Rows from block 7 of a small image classifier, named by matrix and row number. Rows with one number belong to one neuron. Each number is 500 + 40 x the weight over its row's rms, rounded and kept within 0 to 999. All counts start at 0. Numbers have three digits each.
After each neuron's rows are labels from the 100 images, of 14976, where the neuron reaches its highest value: "responds to" is what is common among them. Only what is clearly more common there than usual is listed. The data: rendered roads seen from a driver's seat, with toy cars, trees and houses. In brackets: how many of the 100, against the usual share in percent.
# fc1: MLP up (model.blocks.7.mlp.fc1.weight, 768x192), inputs 0-191
# fc2: MLP down (model.blocks.7.mlp.fc2.weight, 192x768, transposed), outputs 0-191

fc1.334:537511430504607496506441451497520484495544560512515506544544443538575461474544458465482502445519453394535500497478475468563535517469571495518519531516520493478499489526501462505495493482557491429476463538481511452591445505536516503477459452511501453477421494515504485454460530470542496483453505455496550509534434526453514417442536501582565576506579578559522520503459543456496502496556509511514576447479505519451427510501527387526482590532466565498505474453578475550533504407496427517573482491524504480454524516493483504504516487557450523494434502523519511537467499515479485479
fc2.334:493488504439515513488549443526501568505487477432562493517514444503537468475457566460522465477422582542444452509490534501483540484549531511523507487447522522510508497463432530482550488533444500613479512456519484466506515502440537517478534461496594453490549467495521503505562559534438517515569557598491509538500441442452540463537463529504491450436429524617497478480530513520515485453536476470543549519517446505542480499492474479562463469518442528470509501573566554529419492448448499433465471467471498518579522531552476458518538450532532533543486435521541428502544538460521492538
responds to: bends right (100 vs 33.1); double yellow line (94 vs 24.3)

fc1.157:528488541416474483545533535528550514461520540563534521528462505602487538538553472476514466510463545519484501536524523438530529554471492485485466569490454518460486483585448440536441532420505579492457475474511536585492501523500520511461511498450472532496470545472536544475538443485493460446499508473517455519476498459519458579594494591486413546564481496458495497524524494554470450502512603478572526461469447564508520522483466465485539438531530506543448489498410512453457523467498496462455491511550427497502459482513459482596539525509580472491547485518426487528479485456470463438
fc2.157:531515449515487486489530525510482493519427480503461556517571579539476435547463491472484477528449452504472406570439475459502533503501417537524484531560476470551519477559543459457487443394494487560473481449528516464507544490497532492449519455535468506558547509520503510379551518428452518520585564486594466466504483504482429515517553547518514461504508529500521470506478534512542511419490440471462502529466470482490510532415542490529502466521473525484577551516460479528440579513445475472528569541605515477553434552504502503569493505493492494445519468484479510460518479488555448499
responds to: straight (100 vs 32.9); dashed white line (79 vs 25.6); vehicles: zero (37 vs 12.5)

fc1.232:420538533495409525555444488460554492572514535464485559479509481612524548527491545535521570461532537482452467512508533492573478494477518524511469461490527435545520536458522522531501594534562482566466482569542521455492514524535519547462478590439444495431494455500587483492490509456535545412478502542518495558495528542455511463480478475483476433503584553435503446494542538451486500429520505440434518565458524441477489487491496517486472445517481511485481452413477530451498511425519492534612482494469430527537538469495445468482531518515540522497528491478458456504491525494468484502
fc2.232:504511419497515472427479513461524489552524489529523456513478509437435462493548569439425435458556455421492558456514446497431518593484566490558470519519474536487489535529459522500433519545484510485595474507420394512518525525427434481473462455517494487504551506463456547519468457502498509548523478557549500527532495534514454552458523467581529548508541515465492487532525535530531495476467488617471504494550477467453532479460485484574517490520542476488532473475428515509503540493475575495529558564525509530530452574516492535476478530591456460487422483509518467419478498525486492503
responds to: dashed white line (63 vs 25.6)

fc1.70:499450524442575564488459534540490428488553547511512453550534412527466447474486422586468557533497487462468576499515502490542508530547619500532515486472506493515503507505491503466527519511432493528506596501422504540511494495502525558536464524519462565499508473455490523515536541491453505507557488499531507508480552517547463602473459434423456418491465508506530502465431506515453522530416520512519481564460498509569598485502514488472510498516498497445521559458454517448597408455502475493449550489500464503503410446521469479531535425532556477488488518524510528553470504499497481456
fc2.70:556468471534472499496510529521496489534554462529492573436484506553493547530467503631498504506555514566476443551578486464471490505512527457451569502531489537575438494482548465483464564525450443520449439520489491487477449480513466461526522469507499498521442461490448503482563524442498510504511525632484501430509547443516561493503500474531575481512526529501487531496469538554536468548503550484439435575453507521433469535535428543458422472495500571582480520479544504534477467456512428453481493411532439482458491499519467513466499526490452511432473498539475530554438486467532442495
responds to: bends left (62 vs 34)

fc1.489:549529474456541516517470486620537525494516489491468496542488483531456478518542551527446510527508570523553573493508532497568425503458553465532538463507520462531481516525523432509566516449492541438518559562486452486546551478477557559456418520522480512414456513489453416476556531535517453506491449498504483570462485549523518538520414553513463583530493515419537433473493490500496486519498503510490493452505507558492532542501431462516476539448511504561462485433545440435493548491530454507494514499506481423455603482479492515440531439419474551497511544539471473512461423492476450506
fc2.489:458535498597524469455530466520468472476480559542465584452498474513509490523485490470519440540450603427491488489443416447494529409515484508476468522507528496435478523526492517530553518440500564516427536584606495499524461561524449525441521481544511435514495432550472456553494482523453549502556461482450492488487472503509521433517490543385489515503547445499506410484449515524554507548487551472500502457555518438549539379552488526504496528563420481545428545503490483568491561527507474500476499458509542492539548506507525534507502479527515466511480541498503494478497549497490517493
responds to: dashed white line (66 vs 25.6)

fc1.566:512511545518536543471511493551464487518582494403489517417542504510503528499502456483451495582512468546521494534478520407451510457498502504485470466515496491580462478412440514570492496495502515559534500526473530457511492499470544513436458487448481453536479545561538573511591516474471523503428470475535470558525463501446544469505535539536520422458447495530506484466607493543582512513482477505526468478558427489540508543470449528579461540582524499520477510467452546457523459493512506540514525579553496535500504554434535477499482444405454532505493471612508462499461546458471486517
fc2.566:498407515520460518459507508450431509447515476492588550499491539564503518570557493527601506550501465543507493454443539604523489493456529559498455547507509463465519568458519530508492479512498524474476547453572530466502501472504503569451509469424484441467409482557501493508426468511535476473514513464517494532386529502461538506526488460524518517484502503495509555492419499485452524498534539552522463535440491536474575484419466465519514491457495420494545454518490558441476492501533527505524409470500581542454504556512524550495562546508598473478505455473473451514506560476516429515
responds to: bends right (100 vs 33.1); snowy verge (63 vs 34)

fc1.335:565535468521544554564534490474526418484493517546481469553567393469459519543506476513476525402572562534478443554529492450508483522511472446534504547513416517385537468507526454496497403398500484539512503457503561468512510481494532486544480502514544491456557505473504501520519502538446433517517433469541509590590438476518512504532432511566532496497478542466525538452486466507524540559478540433478540477496552516469537541531513427528473485484559518525494504444512490375463492454478490483535482546506538488521488540554498465424522486504516475487476517522550470455515465510505511444
fc2.335:538487492507516538470531556548470400532541494483441467584532495502493442539520458538541484509491504459497460470425545458519516457483503534480442446417495599443522535469517473508517513474477440485481435484513535506491468506456481474454462501546512488485553443498530557500563488555487525441593456462486537542484413505492465515494415483440530455482484489479538574530511545580451519501489492502565515466512493515417553484453526418450479452423529523521490504516470564483530538516523540476482483538579440546448514568484574563482445505488507526531469548463467536475487568553471579476
responds to: double yellow line (99 vs 24.3); bends right (99 vs 33.1)

fc1.740:530484489482540507491489503488565474526512520498492554508466459489482488525510560479534497449480484494418481481433539417525477586514503467520507530478553474494443525420510509508532495470515465515566425446532439444487533473501519460434542458501588564542563485460493543532444457490514498526410530567471470528515551450489498460545546500519478424434443463510517534559535464529487570528505575564511520562480494493523385548396497555595517438458472501461512536471472484470485522538497551520436537505500450525484588492522475432464474510505509474474487483512555500530528569521528452566
fc2.740:480533488469557521480521518537527498532536519470497511472510501378469507545482486470541580539525492461500500526548510432438585511491481486486446512506501502451491509531502483521484527521505480566541464529579489511567508468486525418437510456473560479482490529494482563474456487400548559499507490556484465562515541447534455474514545571480481452462500501399458504534500495581414501429543465525506470517464526443433388482460475492585531436476542488434477471558528524427465506498474501489460481444493484503536543578528461514599520520468494527513477466537588521554510499472496531531
responds to: sandy verge (70 vs 33.2); bends right (63 vs 33.1)

fc1.262:528541509445530516433548448507514459533471507556468517481527507461486451523454445524545429523500459429514481523511500443536542535596450467456390504464506457532488549490453523505518558452494489559488497491499504495429598480516512511540482577503550505537479500507445452578549468507460534509501501490454478469464516500541498533529453502433571500440438545437543470563452488479536567485473549490458470529508602529545484508446473552510530519551481583591502473505453504490470524488462563547457558508502461485497439471469433553509537485508475514520476549474437568494490551469429498567
fc2.262:530437510495448510459403521547386504455543535519502510489497493559489467522521404497595475513511459456472485491505537562506503516437505452493521577509410494493567487417528497515500494475407577429483511522507549463506455566524527512606511511561451541516493432414478531526476528432531484504480551470481457482492469487467580510473537503489505511517520454473478477515475490525500481509453504524427463416563471509524535517536565519444546545532482447503449503515545484559541510522477579502515462500491575480517488543497471505472519517537491523527455526599459516477562488454538436512
responds to: solid white line (99 vs 25.3); bends right (75 vs 33.1)

fc1.350:485547488494470541518492437540459540507496423500464511549522517439452469447486495574478422516540544459499484542483487460517549516516453479455479497450513517483510528423449477473517462486507541502506552509473515526542527516463528511528527532505494526475434474465504455499547520459441491499444482546504442536471413481517511521575512475493381460538553582502520522461428499473516489459543554537461458483551516568495512567563526512516464477517579553525490539427509474521531517469489456534530539544520608486519482469483471505432499574461495493572627438491455499503466522462489528630
fc2.350:451424515484531461477514492566461586528517449441468498498560523501437430448436538420532433550493460546484489502428452530481598495478534412491487538537538475490534541483545550557476524499552454521428513500522517486466517465507493506487564507502534575526481482458522505472526563512490509500494475423480520494521536524483473506510473500432452526500521536421491441520508486467456411548464540458471503461552506541507512530449555537491502501533437545466390517557498501519512553557519509519534429511540442529500516496510493533459613485479439400480528538556539562471515488453491538498
responds to: solid white line (100 vs 25.3); bends right (86 vs 33.1); dusk (71 vs 29.9)

fc1.459:510537542564510486504578509411451517508513422504457493552524537503494480477503531502532538494485508550541510388446526468493487464469515520479493531527514545489454463462472559474468507485525545529537389476502486521539560559449493566551483458484481458489534527469496531577508488489480477566472478554456428433434544531501413475518539523464473437489465444425506451470491514598531490566463490477520549503564480493452566429517540533507554424415516478490543523499484528505491508570534602486539494503536468527475513487465521493537508450522487438530477499480443530568489485554423555512
fc2.459:434489501446516519447416472493573542489545457595459480452505477545473494561523535450577508455486497484481558487473538427403493545484465558492412575549429480470554480490447508526494556558473549520497470481510543490494509561505499510528469531492523466521485436538535487449473580479500510469504426582524539548517433528468569520462513477528471521511490585554491513548466523485460526492472461482467537495424525452573469518496489467530483527491472502508489471499563449494516432486521452491471451517522533485469520470551425583589535464549500536524421507540536512538446484505505470433
responds to: dashed white line (93 vs 25.6)

fc1.755:488444460500572487458501505542528476492485483434537450502501530443541483477457552492622493556534485478456562498511517471519490565453560493499512498449475539567514466584537438577539529455516485461482533514470498512561567509452484562484435477518487417396541478587484480535490482462543473452490491443476461495470497505531486540451528526531516488473458526480540506438483522483517568449499565460570510537466459454529484479492500520540477526494538536477468586473484521548526469452507506462547511557488524538448547501538505562401472479454424527514463478447524458507600452482573483452
fc2.755:489473500504516536428492488461531504445555504506531461513547492527508487402474453438414512534558544543523479549507539468537448422460414483529490517449535536570451459482490448474499482494587579509559522532532395529482445505550485510481488495432452547481442520500451475451595491470490491524497541520461558534453494465494568468503474471503498571462538419529556456549447485475486514430428530490542570483515487501498563583502569530561564467546511549500553439498491512541503501502543535467544516526523525488486466413474521511444544511520456446520515525475490502520504545457507546487
responds to: bends left (100 vs 34); solid white line (55 vs 25.3)

fc1.670:514482482570418470542567533498426521610498536521460440544482525480485540493497563510443536437483535534499456506577518439578537443538489503510542521516491544561496497507527523519486488431542477523494558465497537469439522495409462475524438460494523562526490528513471500433484465526478523527490440482576561469470513501461523495498462453549546488441535537544552484449486508482499527521499518520419500567449488456527542508532546510466435445411559471518496541512504518572513500479518517474467460541519542440419500543482530461478427493566546467500479384488549505447492522500508560439
fc2.670:509523460485482523477473498426410460433549524533546470499414515545555527490525506495563523540488539489423489525503520488523573487537538537518535490459491602493417495452489581437504461448441499566464629535458551534426517458483474527495503481488533533535439479569497481493556507571483477495545523488533501498431515519466462523438522518552575478501475548550419469533493487482477508443457460520471519503461468552555530482488487506520512473478552515509486566510487469487443589552419528477454492521474587478457533490418482523441478458515512529476494521571476513426508530508498496499
responds to: crossing stripes (100 vs 25.2)

fc1.207:533455471539487494515464524479527447474569431508497505477468463488431568556424422534447498587563460510476505526538528444534472561472580548457496470534508507480506496456502512425506532519470533511503434502524467491483525503488457512534531585479459506469428501522460474504546520492489523419466628495531510572429518469544474471512561488510452492528514482575506551504432556528415563527427531524497509502507472505509478427516509504569446574518487495456493478422503500432465521473524515574469503465480513561531465544515524549463578509496533452507475560551530460522477464439460544532
fc2.207:473494544483468515459483504434482479510493484485538505453474466441476552498527468517527494483551478541561487528544461536485477498439498468494471542452594514494497502543510542466484507466492461522470567465539583454481610595494501502464472473516559509458609494567475532447475541475438451503499616452535539471462470531496470488549536498538479509515530480456527463427514453450567603488478551478500421477540487531426470509466486524509469463463476510494560494509481495563448598538496484455457575476530428452480481548474472537502443467518450459447510523549559531478451466477559520513
responds to: straight (100 vs 32.9)

fc1.43:452556547513546494474466577493460457501516456508545546525521486519529557512556491516476491480517452487492515450492529418456478557527539499506443542506543501552528458466499472545421443509542592508496418486592508482470484566537517533508463494420495496439551481557553507518517426527495451530512562528505523529542543477512533548521501437513487511532530509476512476494544536467490439542489488423564536474518550479475561460376442496497529470531518500459494448509482519573436520434493589500483495499417532470413511464514384504495538534501515485479472543445488483514457437495480582508
fc2.43:457511448493516486529505471582485519504515461459525465515505480497563492581517502491506517464408429505459426565504481390434462519486474452487469468484500562479512516504545475583565499479469545488459496503532517465471533495538454452503516545534490460470580493477519491511498451473453493481531530505564458516466475519481497484434465492476442493574525496503450541496503517578531483497583457531543527457583597531457418554525511485500466468553460585425495530523432564540480491552452525488573449466563538513469468582441435572543533546494507525533497506479479530481518503548533552517
responds to: straight (71 vs 32.9)

fc1.375:465549570462474518515514488518598423603460450475513469504469464575455437569374484500512523510576494515471483512456518492513513514495519421519501567516578535518503440483507506551450445499474527457419458525501550478568519455496473498462508459582457521505493476473540529494540404453478540428551478577482511514495546462545517483553482476513504482484476504536512533500501504536463469512458470511498559541435513478498463355501525459503509520571465492534467475486473502500474494584514447483516527519531519549532501515504484531594451554417505468506509448436483526485485485535499517522
fc2.375:530472473464544431446504517550543481443458522471450504518556462522485540416518576520523495511506497578559487466508508521570537493480495459510539493498509510431476511526507529454483498512517471481544602497482513529490443520569490519501540481543590552512538515459388584473558458460482478523468505522487434520411458445567589435532429540607485500509527449414540544591472484518545513491534487506535483496486479510504565476516480470544532554485496472499497465489426478474491485498502505536439431531524484483482507487515488440485470531448463539582461391499464473547481464492488509498
responds to: dusk (86 vs 29.9); solid white line (75 vs 25.3)

fc1.240:488511494537487502552533554522504560528465537450477523453569504524578382481499524511535498527510443492503508521500525448578453481494533441478400500548453433523401500533425474486507473563476556468519446449525520522535498460482450543526461541447536523498508482459550572482441540473523519509593517486499524467531528523531422561506548482514598496437504442464519506468464493498506501510507510449476487488422518517570565434506478513490491457505500447465515425523540561458504549490570488437552504473515388499492573537481541451482433525554475502514495533506443499492516543511526503547
fc2.240:508524497560479556473453458556524511500498487528513520527427542446469477467509456508473497454531476531515586426482488430436544422512516438485480495524540467474508490501481488521476519469491503536509552483479467556538435495467443428573450540545532486508439533495525525565486508523445485572479531505480518616487487563506531512532493455484569561541555562515526473537464454465489483424513502503426518524498471480460435499511528541479486556536488536491595531525541454479506540417524518446459431467584559535482473520496401567569500421481461459527440482505484519474485480507552524568
responds to: dusk (73 vs 29.9); bends left (68 vs 34); solid white line (54 vs 25.3)

fc1.352:461511440457513561515519493480528527450523390482528474499500461465478457497498533510487470456525504390431498461524541499471503498518478499556502528480510434530535445557518508492462477517505459533519450518506466465518561564519493538514500493486511529537484551418438488451544493481516409470459489503485570513556564493470554486550506443598482537494541481484523463572547521536503464570515502498498526514532543435474475568490454560544498526563496453497514495510484436507577449523449485492417467505523626564475494449584540440529465570536488479465539515491482478564455495433423509546
fc2.352:487502471476480459496523484435486465576564500569498463520518498541455537487483509427534480509439541561525484578504503460524465618444422476417506419557408574531498512540471510505498544487542505534513495430549472472517459561540418450511473519437534440451507544450533449437564520528515469525488543479530568552549550455460498607540495498470467490420492501547473461487503541579502475514499571552514438504520485528449515465497539533478552462464517478446484490463580499387476529500501487478507510484540525535486505474534559481516530507497552479533488483516486531477473515511513479544
responds to: straight (90 vs 32.9); tree (64 vs 29.5)

fc1.479:474449508481542535389545460483446515487488448470533562557608499528497513502548537514504491435414534487540454534553481416489472541507481507526483461528473523581542463506467511492434552539519474485552426512506477517529592521583509551536491530448489529499474442523602464544439517461457548493508506536500469538497505593483474488524447458459608512495528476497490559480441507596467524536519456442474527490502506472507471497570501425527488475536467484496524509477531484523503549466461539444502560479520479490476510422458486476577573467482444547518497527532485527481510509476421490469
fc2.479:537469490511457500535491546551524553507522546566421500561593474464462466449504473461515497495531429499556574455489473618502497539475524579459427534475521552536433576517492567459485556438527625511469497478497567487505565550510507439426483484493458519527497550474434511532441484531523507478487514516513452500462492420449563496503503517479505478563478514584487446575524434499496503497525521500540543537517468521490458471468436577471515472451408510516487470487473510516512513464428498450516470504512490550538474474480529517514481424545510435482435537467495525474484489498537520547
responds to: dashed white line (100 vs 25.6)

fc1.510:406484433455569428505559385521530485555488490446512553498488541511482496454469486544472516486495502526487429532491563479614467531507494422438527489539593515472529521574532513426507470511512515531541515506498499481541493486507404487499482497520534522544471392520544469478520501506466542535506536541491532530455534466558437465499481508528498450504459477473521514473540538523539578452524475520529560435480545426483454514539520461552470517517464468456582462497480519487427559485487495498425561467516473512464546467445450520489432530538501535550479551561457483488444499536569487517
fc2.510:458562537516534472506503489497477490491400525444480439483504567558473464480546566504543446472470610526509552523547431528547553534486488469509527437449543455606445473486466508600475472562522479537480533518473533466482476559515478450485504554538543432478484476514488533494470471513454442548487439490518529526515495530537520548456525535524499555458531444496569502436558514493460451455474454580494528545542476558505532499525532491446553443511469507507516470498531467566512452492536470447545418464520504493457453504500490475557547526452418569511425492566512428513468508457510491525
responds to: dashed white line (87 vs 25.6)

fc1.619:510445526538550516460574468495430511502478517479450481539473419544544541530567543527457515452509523492498434471582499450518506495464441517548535509537509539440491470411489495457521498550577530502455513510533511476511469558531495531484517459512495539538532561506536527477528561427478558526583543519609514522377477549535498461518504550470472473514516519473418508460529470449546458518541487478505495509566436557515438511518486569461502477515514523489430556477533433454531524487470566484448491537534511514510532507503463541464519424468481499508515450465440496449533362510512487520
fc2.619:507535499401503524490497444512477508478434487412468442500477454506529506507484547491574479520555439567413563504444571528458509473523518535480563410535509546498494484550501596503475499451568516592478521449461511505527386479550502473476518526452452560497540495497491529474476528520565434480473472437446511547491503454497468516485525498520516498479552466487476475480552470451464498451536573474517489464563511461497513540514512463534551465512561518487503568542476548505462464504476574472544502576495491438493500424456565442526473433465555560469505535505533495582435521496509465485
responds to: crossing stripes (80 vs 25.2)

fc1.583:458533459458535474482603498541486441466555470434571535517558449468528436473499477535545487505548554499420446524561476488456520487555422474556456530444559485470504547512509515513486607471539467525517517566531466508498515443496523510595500503541436427528526494466548511442539474449489506550540438505411466436497524519565476515497521470505544494475464512532498465531483531556549502499531520497480494533473551525474451472478499523511535562586533457488436538499473482482467473508564490474505501483473485564545439502560409467444515463550452545457500520491412556436501508483452534535
fc2.583:521539463534464563561507514507512516409448485468443466476505524443465476504426546456418551539511495502480499498537516536502475469479527501558566439508506494518472462554545521463567494543537480456478545463496495483434504575607445414520578483562470533497473393542485496526433481529491430516490504544486498437535484533514540557492455563543486445487524546443524522522470480491531502419490498492473474517517459507524546450548528506481522472514552512528554520463411513512465497536526561510516532530487496451561468497524489538461480511493483480480530492586531419555533422453565538598
responds to: solid white line (61 vs 25.3)

fc1.592:465518472503498532441515509516509534510504496533500531485538487461516526497510457531567522516475580481510471523460509482561516528485487525535472556500505445526518474450511492449497523559566487482467454444492493500435470513476515571552478468538482477403457523469500465466428429518454521555505433477453457548414548531496528471590562503505500505473548560512506449480479487449506481549552468492542551397432498520534507513456476562540484500480417545529500538435494482561478396490541488431543500483533497493533576514503482572492592529593476483507480526469452563583520537582479422506
fc2.592:487497500461516445483530466500528522447523461499474530570498446523576434462422419535463501434462444556425518462485506389513463552450523445474493471414467582550556464446542577553549468498537527490481539500473559443534552547532440484483505485500459569490552424502520512508528461532464502496511529535437489499485502448521511523497431520457472468545477492508523527528523504529562491444493540504473462485567492568472455471513516499488472521557474493492576521559439542474466511561543476491455475528523539567538517602504528491551463470562499534522432470488562517417502511463509505495
responds to: double yellow line (97 vs 24.3); bends right (80 vs 33.1)

fc1.288:435472545565538440526504484531516510496482522467501453466470524496529559491555530529545430465467541464536423449486491462547458514488474468550515522470489438515497517458586513578529474457540572540547424475468495457499571459509556454445550508517477519537500558512440573520497455551523504423502495568514473465532511460426418494538523509473494449459512511484535566450489461476520490500514527468522497528528541492467517419478508468507503432486459473545499529565484582488464494460527488520441504460563446507510512461462532496472424528571527440495508536493568633477465503429499562553
fc2.288:520537524523467399519495438515513571557491471508488573492478431514479454459538535370545465510538495497434534529483477409509531490526570500491424523583496535495445473540576491428478538512555496508513507486524504496446557450467505504614499520497463573461536488493454541522513604470578489511461504485418521499560494545483496508510459522525501463534499515489501425491464454514499542484493412500460463487516585456424465485548494500518507545416548471500500493506523440437532526534515519464460466473489506587511500530481504487522502528477510452509465499537418542492551465542503478446
responds to: crossing stripes (87 vs 25.2); bends left (84 vs 34)

fc1.285:597538497534456508518504563514404487486440475498474444505520528460467504537530489514538455538550544424490509471513508448465576515504527570518453512499589531440482482511547496495554546469585406470398501453531571502507411474503467513460499515534527514474561545420451514561486490469473500482511530497541554481512532526472536486437501473500529517404482491482490476496508498536466443486485459503470540514518476479419558448560590461560500438482473453484458484512554493529556537555496508519506562541438538495454555526569541510552550476435510520507452477490503544489497531465563550477
fc2.285:442525487493488549492507482525424543524441479396504470516507542551560504527551443443570498486510515518515529467502496459528525523495518451494495528592536566424428490492497616506507590482403530530495437527488509489545507483493500456475491473469503516468528517397490590565531495497483568460450500451518453469498482555451535521578467503488498567532470490539441485524512504477410450533460471551461425493505547514494521481553543503477485519481419482556527499528539528540543439493456462512514512495467504407464552582545492544525512461538434517500448518500451462491529481489506452538
responds to: line: no line (97 vs 24.8); bends right (71 vs 33.1); vehicles: zero (53 vs 12.5)

fc1.662:497470525498496530609464315560498494538500508504509479486456446454551547480552474447479530490467549530570542471474556467449490515434536519480447538532483539514482507514485534433473526461499495457486525472507510559526478490632516496486504506482530448553510544485510518492485484454453503518435489497433512532479515526456497565516509518503532560432499504554531500488489435535497524490496544546500488523488442482526518500466453506502516533610471505559562488532515524500547440418476475473505553485497475496493515516406458564532535635428452502469519520513553472509501479511467538448
fc2.662:465504521529487494520496488582523478543524443456529508504503442455472518542521495517472509429413498521531560525481546560505397589475518520487480465462516523468549524439507486481465518464458549576524458463544463490505527502505510524448526509420479500525456488472427505576491497462508541512507450548519463463562548534521494501515497532576503489396520509559532462493510492521450476488519445498525436494392547498556495556582496505387466518435475540459565569526529479532559483512540471525517563482602529464515449481428490498528452528434570471522523537443518488490546469536505526487
responds to: straight (97 vs 32.9); solid white line (54 vs 25.3)

fc1.485:391473498522511510436466510511549539546559446500495533530550498518437449523638550551449530526493514567442585447390542496515496530449489540564458520568448455501454502498490520530506533467536552491445496481480480537457526490495457545411428481580476498473536506485531467451489487490523563541541512505472548507481520522448405481547485524530452504512446530523508462437511525490516545505518512531509468559525461442552461526574489526508490411505460551535492443558485491469480481477586518485515495482490463555493516402521550494525445474462525455506485542499493490544515528483460496449
fc2.485:500546512465557571532525440484473492425411482523548479515477507460556447464498565474526498536568532521494481524476525536571474510516488464544535452570444554502452523451485546468506476586501532497561454492506591556505525577458502531499463482445442498476421474492526524523523515427540555477506477577445506445538473493462549492495514471536544539487492425482480423561441546520576461447460525510451496510523487444511481500504542461428483496538498455499488487527506518476543567483582420497486523464536448508531501456427489494554511522465407540445518504573481471499474432542548522502
responds to: solid white line (59 vs 25.3)

fc1.223:508512547525518513532525496449548496439462501459568557456478498524521497527535425573543456457460510498492475527500489473569427554402484426405497501567464552511504484534526497470535561440503453494508509512478575496495564496539461489470553504501547546475528508504489475534454539525517531422511620459520488482494438561457466445540530474478478500496583512504506434467428523535468551475515494441505522517454544478474516492464558469456487559423586535524461529496429474516548455489485569506461504488574500562481560457451457513463535458529454505442576479466517445523500512545532476497
fc2.223:565515445516505494502458552472508489518495489452501471484491605604441520539486563462620509478500551515533453548439474487508530542507510523494548471460417486538435439596473489463489464512546543470499507538487592521551455484469514510525473519484434449497497525547552544478532464538512545522488461474495498504568418457456572497494533504487471444510467454523528484484597460509533566515450423450536511478466528467493513509471506541479457490560547508441494503463550377500525513575473484469554445421481483540473522481522526533492515482487479485503458447493542566486446482495441523477
responds to: line: no line (61 vs 24.8)

fc1.373:412432511525514434537481494501471471467559539497560478462498442564443556497460467491495527446587481471464513542528573464452549551512469409545474505479534498511503496531500452581562527439491485543525518515487502502493497460425528469485534449541451565510499460555482479510534497465531498511511480488503453471517492486528526495407481534499510493473473485504552468477387494515527556533547530404508499522470503552461485566476512550486577405459535484421509527521475508533506523525527441443522490497539545636538486515554472480584562558468494533505541532446455487448514529461522485520
fc2.373:498534488506482414502461535511473561481563441464486454454445477471540514467449511444462537460480442482463473527466540608505514467491538572564436512500503499498512548457514567506430491538496516527442526517424550449488508475571474534540545527530508502525501607598527519537455467492426495516486494561459527501431553534593510495489467529502527445533512524472469544529514500483494467465434527489595489547557529513524490524519510503415486527552517565497533470406504573453460521500470503459463559488448554433472516514442475483420491505515470519522521441529519515528545535531492442458
responds to: bends left (100 vs 34)

fc1.289:567514506560513446575569472564495476521508497541525503485497496508493502575463470540511457470463547467563511501396464447529432513481486557541427509549450473460521558486440458421446471514547579505496497507457540519476496480442507533443509564565506453531497514515484515513495516608468552534473494462529449506498520520538525504520538476518567529474471500574484500522547510486530532515480485499515546498505454523475446514490453493529447515497438516518431470551473522508539488569497545518473400467467480562474545511536372529571461474473431464502541443441485535493485385488502478554
fc2.289:494524464530486534488456526490471438479480436480475494567501496569480551511518527492566494474510507448454465525506500492514518504541494485480582463442490548487477483494541579555438431497452494514448520439504546519552496542582472492514486440458521477538553604543534498502507448504487427463509541492508503531439528496543410518498558440524475494520467498519423513488519493519449564483496521524516438481534441483558534572541504518426446501510495484508469402512568540494450515456493517500441521527476593401485412555501560566436535574501557480454490496469550559477523448487501452461
responds to: straight (98 vs 32.9); solid white line (96 vs 25.3); vehicles: zero (33 vs 12.5)

fc1.267:449492493522489570456485548523538428547619491472540522471519487547480493520476489552456492541477504479527566564504494451391507529475483493494505444424473573476545516541478498416528556508575399473498482559572597413539494446509493497478458469485473609492506480500536512487465441447506486500494507509460490574585453567511588506526456559457490458536544454517478538444487470537498425497499474540495510523461527546511456506438513445524507527500521545453474525573525523450460484502478535526476508501497499472477520586502533518439555496502529493524497492530509454449465458533473474480
fc2.267:488526517469418470476484527583500525568465485501523482476477538543504535498525528516523498502473526487485507455529489481512310532490475534502518521552462532515496441514488520486531526512530465475481509447521477528441509441489479598535491505511514527499498524509457434567453575501475445518513544542482544487461515457508433458457441539525576554581522457519559439468514490522488510520486492435519482410524495505437442477568517553496516478494537434579401429467492550478531502483448432519539460476543485511527584537522513477493520485493464536439468572491566526552501459438535523520
responds to: line: no line (89 vs 24.8)

fc1.135:560532544473532517522495562538456495513426536519585570504532496417516552535554531548472510545542467454514533590486477461553536527458509500530444557508526473500516476472481445527512482476541581522530479568532492492517504599490566484479456451522510434499522478473557494433505500479546532484522490463535455433560468490438457535488549492492441473472464488494496515499522518536487427472586497455594542454504496522492458473540467492486516564522478443490533449531513520535455548481490551414413527530521436495405452472491473522494483479518494455554547471545429509536553421464505468436
fc2.135:542541453445488500476485520461515482546482451557507559464485506473450535489511458497463512496550513524580480465517505564468477501519523501506471447499567519513455529478539475521500528465523544523490476555492507481494508529466483520456474526482546467524486479464445460455518456548536508408541508551487486529535494505496442504515587549433529457430532530469426452499469501472429403434559425526509478514454546531557551483548460463551485424505539518471474516517410469576535561485515510470502537579531544474495494470555551458440465534509591510565549460458434531528550404491596497553
responds to: truck (87 vs 54.9)

fc1.516:510543530503456541581469527541439460481481513456475534585556515460509498547514491455522461580535527493491503398495444495571495452522453553524490526500544540505569443465429473559520489458477543499453501528569546518496478467491415513510544570501453492551586496536461552501492551511509504518508526449554519529592400510495478481505505473429518494517470488536482507435511517547453552490416456471491550545527534409447587517484524494427548500451458545495427435498541522441408515511482537508474466497442470542470525490554453487516527516467498562512486524472464523489477491494475551495
fc2.516:499487464522532481506481404524543514490557524515464467482542499492542502397542513520495516413507488476460463534546513356557493550491544462474485497525477518438527502484535465523455526477512554501464480481573490440545546504419489464502482549509469469459547533476521579514524453530480488390495466417484453468473545558498539452574508497488469443436461513473501522518552522595447423538484519469481518384534472553491491476517549531501494506528506503490546483535473549622479499548510462463516504499508487508490466537521517490510525470493474480493518482479556571383503559494525531528
responds to: line: no line (98 vs 24.8); straight (73 vs 32.9); vehicles: zero (43 vs 12.5)